config.toml
arch = "unet"
model = "image deblurring model"
dataset = "larger renderings of crowded toy scenes"
train_examples = 45211
image_size = 48
crop_scale_min = 1
horizontal_flip = false
rotation_deg = 5
task = "deblurring"
loss = "charbonnier"
norm = "batchnorm"
hidden_act = "silu"
pixel_unshuffle = 2
widths = [64, 128, 256, 256]
blocks_per_level = 1
block = "basic"
dropout = 0.05
attention = false
upsampling = "nearest_conv"
init = "small_normal"
residual_init = "none"
optimizer = "soap"
beta2 = 0.99
learning_rate = 0.0029
beta1 = 0.95
shampoo_beta = 0.99
eps = 1e-08
precondition_frequency = 32
max_precond_dim = 1536
merge_dims = false
one_sided = true
adamw_lr_other_params = 0.0011
max_grad_norm = 5.0
max_steps = 23600
batch_size = 128
epochs = 66.8
lr_schedule = "wsd"
decay_fraction = 0.3
final_lr_fraction = 0
warmup_steps = 1180
weight_decay = 0.07
adamw_weight_decay_other_params = 0
Rows from block 5, named by matrix and row number. Each number is 128 + 24 x the weight over its row's rms, rounded and kept within 0 to 255. All counts start at 0. After the name is the row's rms in percent of the matrix's.
# short0: shortcut pointwise conv (model.decb.0.0.short.0.weight, 256x512x1x1), inputs 430-511
short0.54 101 [124 127 127 128 131 133 126 129 126 131 126 127 141 121 129 129 131 122 122 131 127 128 128 126 122 132 126 132 129 134 116 127 131 133 124 123 123 128 131 128 127 135 125 134 129 122 130 129 125 133 129 127 128 134 135 128 122 125 130 130 127 144 123 125 124 123 135 124 129 124 131 122 131 123 128 130 128 127 131 129 131 119]
short0.55 092 [127 119 129 128 128 125 133 123 125 127 129 127 125 126 126 129 133 124 131 119 133 128 131 126 132 127 132 125 128 124 132 134 128 134 127 130 130 132 128 120 133 132 132 124 128 129 124 132 118 118 126 130 125 123 128 135 138 130 128 127 127 128 126 132 130 131 126 130 128 131 133 130 129 136 126 127 124 124 125 129 122 131]
short0.56 088 [130 123 125 127 127 130 118 129 134 129 127 133 136 135 135 121 126 130 120 137 128 131 132 131 126 139 128 134 127 136 123 127 123 130 133 120 132 122 132 135 128 127 119 137 128 135 130 128 125 132 128 126 135 136 129 131 127 123 131 132 127 134 127 131 119 117 137 125 119 125 125 124 128 125 129 128 127 133 130 127 135 120]
short0.57 107 [126 125 127 128 128 125 132 130 129 135 130 127 129 120 126 133 127 127 129 130 129 128 129 132 126 123 131 124 124 125 131 134 125 129 127 133 127 133 125 127 128 129 134 126 129 126 128 127 129 128 128 130 125 132 126 128 133 128 128 126 132 129 128 126 126 130 124 130 131 131 131 129 129 132 129 123 127 123 129 126 124 131]
short0.58 109 [123 129 134 129 130 129 130 120 123 130 131 132 131 128 129 127 123 129 126 131 129 127 124 128 124 127 130 125 143 124 123 129 130 120 129 134 123 128 124 129 131 136 128 123 126 138 128 124 131 127 121 132 127 133 139 123 127 131 129 120 137 125 129 132 140 126 123 131 128 128 133 127 127 126 123 127 124 128 131 121 121 133]
short0.59 105 [127 131 130 124 125 134 129 129 126 128 128 126 135 135 130 130 130 133 128 127 129 124 127 127 122 135 126 131 130 130 126 131 133 129 129 124 130 126 128 124 128 125 130 130 131 130 129 125 122 132 132 128 130 131 136 126 129 130 128 132 121 133 128 129 124 126 132 124 124 130 127 129 131 125 133 128 131 133 130 130 131 126]
short0.60 104 [130 128 134 130 127 126 127 133 127 136 130 132 127 118 129 132 124 126 136 126 124 127 131 127 125 125 129 131 128 130 129 129 128 129 123 126 131 131 128 133 131 129 128 127 126 119 123 125 127 129 130 127 127 128 129 128 127 131 130 126 128 132 126 129 124 123 133 125 131 128 133 127 132 128 130 127 127 124 124 122 130 124]
short0.61 096 [128 130 130 127 125 130 139 125 126 128 127 125 140 137 119 116 125 133 132 126 134 128 128 127 125 133 126 127 143 121 129 128 131 121 132 132 125 130 125 127 129 129 139 117 130 143 132 122 126 119 124 138 128 132 130 117 125 132 126 124 128 126 129 124 136 139 122 130 142 129 126 132 123 126 129 135 125 127 125 125 125 133]
short0.62 088 [128 124 129 122 130 126 131 132 138 133 123 129 137 130 125 129 126 127 128 127 128 126 131 137 122 127 132 128 128 133 132 133 120 133 129 129 121 135 128 128 127 128 135 128 126 128 125 129 129 138 129 133 126 137 122 124 123 126 128 131 130 128 127 132 120 119 125 122 131 133 131 123 133 125 132 125 126 125 129 128 127 129]
short0.63 105 [128 130 130 125 127 126 123 131 128 121 127 133 116 122 126 130 127 120 126 124 119 125 125 129 126 125 125 128 118 125 129 128 128 128 123 126 131 126 132 123 126 133 126 137 128 128 126 132 132 127 132 125 129 126 122 133 131 130 133 131 127 127 134 125 126 142 127 134 130 124 123 129 126 128 123 125 127 128 131 131 128 130]
short0.64 106 [126 133 133 134 126 134 129 132 125 127 131 130 123 124 128 127 135 130 134 120 127 127 130 128 135 123 126 133 126 127 133 131 130 126 127 134 135 132 128 127 126 123 131 123 127 127 135 130 124 130 131 126 128 125 126 131 133 134 127 130 122 122 132 128 131 126 125 127 122 129 122 133 128 134 125 125 133 133 131 129 131 132]
short0.65 087 [130 127 123 128 127 133 124 125 130 124 131 126 132 125 128 126 133 124 116 133 121 129 126 125 133 130 124 128 114 129 131 124 130 133 115 123 120 120 129 143 129 132 120 134 129 119 129 130 124 126 131 123 132 121 125 125 120 118 129 127 125 132 125 121 128 126 129 125 120 122 130 127 125 123 126 129 130 131 127 132 129 124]
short0.66 086 [131 126 122 127 122 124 122 129 128 123 125 123 119 127 125 124 130 133 128 126 131 124 126 130 132 133 127 128 120 131 132 127 127 135 131 122 132 126 128 129 134 124 129 132 133 120 125 126 132 136 132 124 130 125 122 130 130 129 125 132 125 127 127 136 122 129 132 126 131 128 126 128 125 128 137 125 136 131 125 136 131 123]
short0.67 111 [128 128 128 136 134 128 133 130 127 127 133 126 126 126 130 135 136 132 132 130 128 130 131 128 122 134 126 126 130 127 134 129 130 130 129 133 136 127 133 127 125 126 130 124 134 129 132 124 125 121 132 129 128 128 130 123 131 130 128 134 127 131 133 129 127 133 130 135 131 131 122 134 127 132 129 139 133 130 129 128 133 131]
short0.68 100 [126 132 132 133 126 127 127 131 126 129 134 131 128 129 128 127 130 129 134 126 130 127 128 128 130 128 125 131 125 126 131 130 129 123 133 135 132 132 130 123 127 124 129 123 128 128 129 124 133 133 131 132 128 128 127 126 134 133 130 125 133 128 132 128 132 128 128 130 136 128 125 129 129 133 126 132 131 131 133 127 129 129]
short0.69 096 [127 129 131 129 128 126 127 125 128 125 131 132 128 125 132 132 131 133 126 128 130 127 128 128 130 135 129 127 134 124 138 127 130 124 126 132 131 126 130 123 124 124 125 128 130 136 127 132 125 125 127 131 128 125 130 134 130 133 126 128 125 120 135 135 132 129 125 133 131 130 123 133 126 128 125 127 127 134 132 126 128 133]
short0.70 103 [128 129 129 128 127 126 128 129 132 132 126 128 136 137 128 123 124 129 119 124 129 126 127 129 121 130 125 129 130 129 124 125 127 133 128 123 119 128 129 131 132 133 129 132 127 130 126 124 128 134 129 130 129 134 127 123 123 129 129 129 129 131 125 131 125 126 129 126 126 126 135 122 130 125 134 128 127 126 130 124 130 124]
short0.71 110 [131 131 132 128 127 128 124 128 127 126 132 129 126 134 131 127 128 124 123 133 123 129 126 128 127 124 128 130 125 126 120 118 127 125 128 127 126 126 128 128 124 131 123 135 126 123 126 127 129 131 131 127 130 130 127 132 130 126 131 129 126 124 129 120 128 128 127 125 126 126 128 130 129 125 126 123 131 132 131 130 129 128]
short0.72 098 [127 131 128 122 123 124 130 132 128 129 127 127 121 119 125 136 128 134 133 124 131 126 124 129 129 120 127 124 123 126 134 131 127 125 132 136 133 131 127 122 123 115 128 124 129 124 127 126 129 128 130 128 126 127 125 128 130 133 129 129 126 118 129 123 129 122 123 131 131 132 125 135 132 131 128 123 130 131 126 129 127 132]
short0.73 085 [141 123 126 133 130 128 123 131 130 126 125 133 123 140 126 120 124 121 122 137 121 128 132 131 133 133 133 133 122 130 130 125 120 131 124 127 144 125 127 134 132 130 130 137 126 124 123 141 138 133 133 127 130 127 114 132 132 122 129 128 130 129 127 129 124 130 128 126 116 127 116 130 126 127 134 131 136 124 131 133 130 124]
short0.74 104 [121 137 129 131 123 128 125 129 123 122 128 129 121 124 130 133 126 134 128 121 126 124 123 126 125 129 123 127 127 123 127 123 130 126 130 122 128 128 128 122 128 125 126 126 130 124 129 124 127 130 128 129 128 127 128 128 128 131 127 125 126 123 130 128 130 132 127 131 130 126 129 126 126 128 124 127 125 130 125 127 126 128]
short0.75 113 [128 127 128 125 131 125 130 126 133 132 125 125 134 129 131 122 126 130 122 131 134 126 128 131 125 135 130 131 137 133 120 124 126 128 134 126 129 126 125 133 130 131 132 123 125 137 126 125 133 129 127 132 122 132 132 122 120 127 124 126 131 129 124 125 127 127 129 125 129 129 129 125 129 123 129 127 127 128 127 128 128 127]
short0.76 099 [132 127 133 124 126 130 126 135 133 136 123 130 128 126 132 126 123 122 132 125 131 126 136 132 128 136 129 135 125 131 130 131 122 126 131 123 126 132 125 129 136 132 135 131 127 130 130 129 127 132 129 130 125 131 120 132 123 130 130 130 136 130 124 128 124 134 128 126 131 128 134 122 131 125 134 127 133 124 133 124 130 124]
short0.77 094 [129 133 129 134 126 132 123 128 125 126 131 129 124 128 125 131 133 130 128 130 125 129 128 126 132 122 127 127 126 127 126 125 132 124 132 130 126 128 134 123 128 121 124 130 135 126 130 130 130 128 133 128 127 126 126 131 127 128 127 129 122 125 136 125 124 127 131 128 129 129 121 130 134 124 122 132 131 133 129 128 131 124]
short0.78 087 [125 129 127 129 129 126 125 128 125 125 126 128 118 130 127 127 135 138 137 124 130 123 127 125 135 124 121 132 124 130 132 126 138 129 132 120 141 126 130 125 131 117 128 127 134 121 131 124 131 129 131 126 126 127 131 129 129 136 128 131 124 129 132 126 123 135 131 130 134 121 123 127 126 129 129 133 135 131 133 131 136 119]
short0.79 109 [123 131 126 131 126 123 130 118 122 123 131 128 129 130 127 128 129 131 125 133 128 126 119 121 125 127 125 120 136 115 129 125 128 120 128 134 119 124 124 130 122 124 121 124 123 137 129 121 136 127 122 131 126 126 135 123 126 131 126 122 132 117 134 124 144 134 117 133 133 128 133 130 122 130 118 128 123 130 129 120 122 139]
short0.80 080 [122 132 128 127 122 127 132 123 126 129 131 130 132 132 131 138 124 129 124 126 126 130 122 125 125 129 124 124 132 123 126 126 125 123 132 134 119 127 126 125 125 127 125 124 123 124 126 126 123 132 124 135 129 129 132 129 120 124 128 122 130 122 125 128 135 115 122 128 130 132 130 128 128 127 124 127 123 130 124 123 121 131]
short0.81 124 [124 130 132 131 128 130 125 128 126 131 130 131 132 124 129 127 129 129 122 123 126 128 128 126 128 128 130 130 139 126 127 127 127 129 123 122 114 127 127 136 133 135 125 128 127 129 128 124 129 127 126 130 128 129 130 125 120 129 127 124 131 126 125 132 135 129 126 123 122 130 132 122 131 126 130 131 127 128 126 128 127 130]
short0.82 098 [117 131 132 133 129 133 127 130 126 128 125 131 124 116 136 132 131 135 135 122 129 126 130 127 132 128 123 127 128 125 134 127 130 126 125 129 132 132 131 120 130 123 126 122 135 123 131 126 124 127 127 129 126 129 128 131 129 129 127 125 129 126 132 134 126 127 124 132 132 127 126 124 135 131 126 133 127 132 130 125 128 129]
short0.83 134 [129 125 128 131 129 126 126 125 125 126 126 131 129 129 128 127 131 127 131 132 126 126 131 129 123 127 128 128 128 128 123 126 133 129 128 130 134 127 129 132 127 132 126 128 129 129 130 124 125 124 129 129 130 131 129 124 129 129 130 130 127 133 128 127 127 129 131 132 131 128 128 131 123 123 128 129 128 127 130 126 130 124]
short0.84 088 [118 131 130 131 124 134 143 128 120 137 131 124 141 117 124 132 127 138 127 122 133 129 127 121 128 125 128 126 142 123 132 128 135 119 129 136 128 130 126 117 127 125 129 113 132 133 132 128 131 119 125 130 126 130 134 120 127 130 127 122 129 125 130 128 134 126 129 129 143 130 130 132 132 134 131 139 127 128 124 126 125 133]
short0.85 091 [131 125 132 128 129 126 115 133 130 130 132 136 117 135 127 128 127 130 132 132 119 125 131 133 129 122 127 129 130 134 127 126 134 125 133 120 136 126 126 128 134 125 127 133 131 126 125 126 131 134 136 131 124 126 132 135 124 130 128 131 132 130 128 121 127 134 130 126 130 127 129 127 127 127 125 120 134 130 130 126 131 126]
short0.86 114 [133 127 128 122 127 122 131 129 131 129 127 130 124 120 123 127 124 130 132 127 127 124 132 130 132 122 131 124 122 130 127 131 129 126 132 131 133 132 124 127 132 127 135 123 127 122 123 130 132 131 127 128 122 127 128 126 128 127 126 127 131 128 123 127 130 123 128 129 135 128 130 125 127 130 128 123 128 124 127 129 126 129]
short0.87 175 [127 130 130 130 127 129 121 130 127 124 130 131 124 128 130 131 130 129 128 128 121 128 128 128 129 129 126 129 124 128 130 127 129 127 125 129 126 129 130 128 126 125 123 131 128 127 131 128 126 129 131 127 131 125 125 130 129 130 130 131 126 124 131 127 127 130 127 129 127 128 126 130 126 129 125 127 130 133 132 126 130 126]
short0.88 094 [124 128 133 134 126 124 127 133 127 132 130 128 129 128 125 132 134 122 122 123 130 122 130 130 127 126 130 130 124 129 127 134 123 128 135 122 128 128 125 124 130 128 132 135 132 120 130 130 132 138 131 128 123 133 125 134 130 125 131 127 132 133 131 132 125 136 128 125 131 131 134 124 130 132 130 131 128 121 129 130 127 124]
short0.89 102 [126 131 123 128 133 131 123 131 123 125 127 126 128 125 134 129 126 121 125 136 117 131 124 125 130 132 120 126 130 130 133 123 137 130 121 130 128 123 130 125 125 131 123 137 130 135 132 133 130 128 131 123 130 126 129 128 126 127 128 132 127 129 134 125 131 133 129 133 119 123 120 129 127 130 123 139 130 132 132 126 130 127]
short0.90 101 [130 123 138 114 143 126 123 129 137 135 124 132 135 135 136 131 126 129 135 128 121 125 142 134 116 129 130 130 131 143 120 126 131 136 127 131 135 138 131 129 131 136 128 128 131 123 126 129 120 122 134 126 120 135 130 126 128 129 127 135 126 136 124 134 121 120 130 134 129 129 125 128 132 121 130 126 130 137 137 123 133 122]
short0.91 096 [129 129 129 125 129 124 116 124 125 121 132 132 123 126 134 128 128 124 121 132 121 126 123 127 124 131 125 124 117 126 123 122 128 126 121 127 123 125 128 133 123 129 119 133 121 126 130 126 131 127 130 122 130 127 125 128 124 129 129 131 127 122 131 125 130 131 126 132 118 124 126 130 126 125 118 119 128 135 134 124 131 126]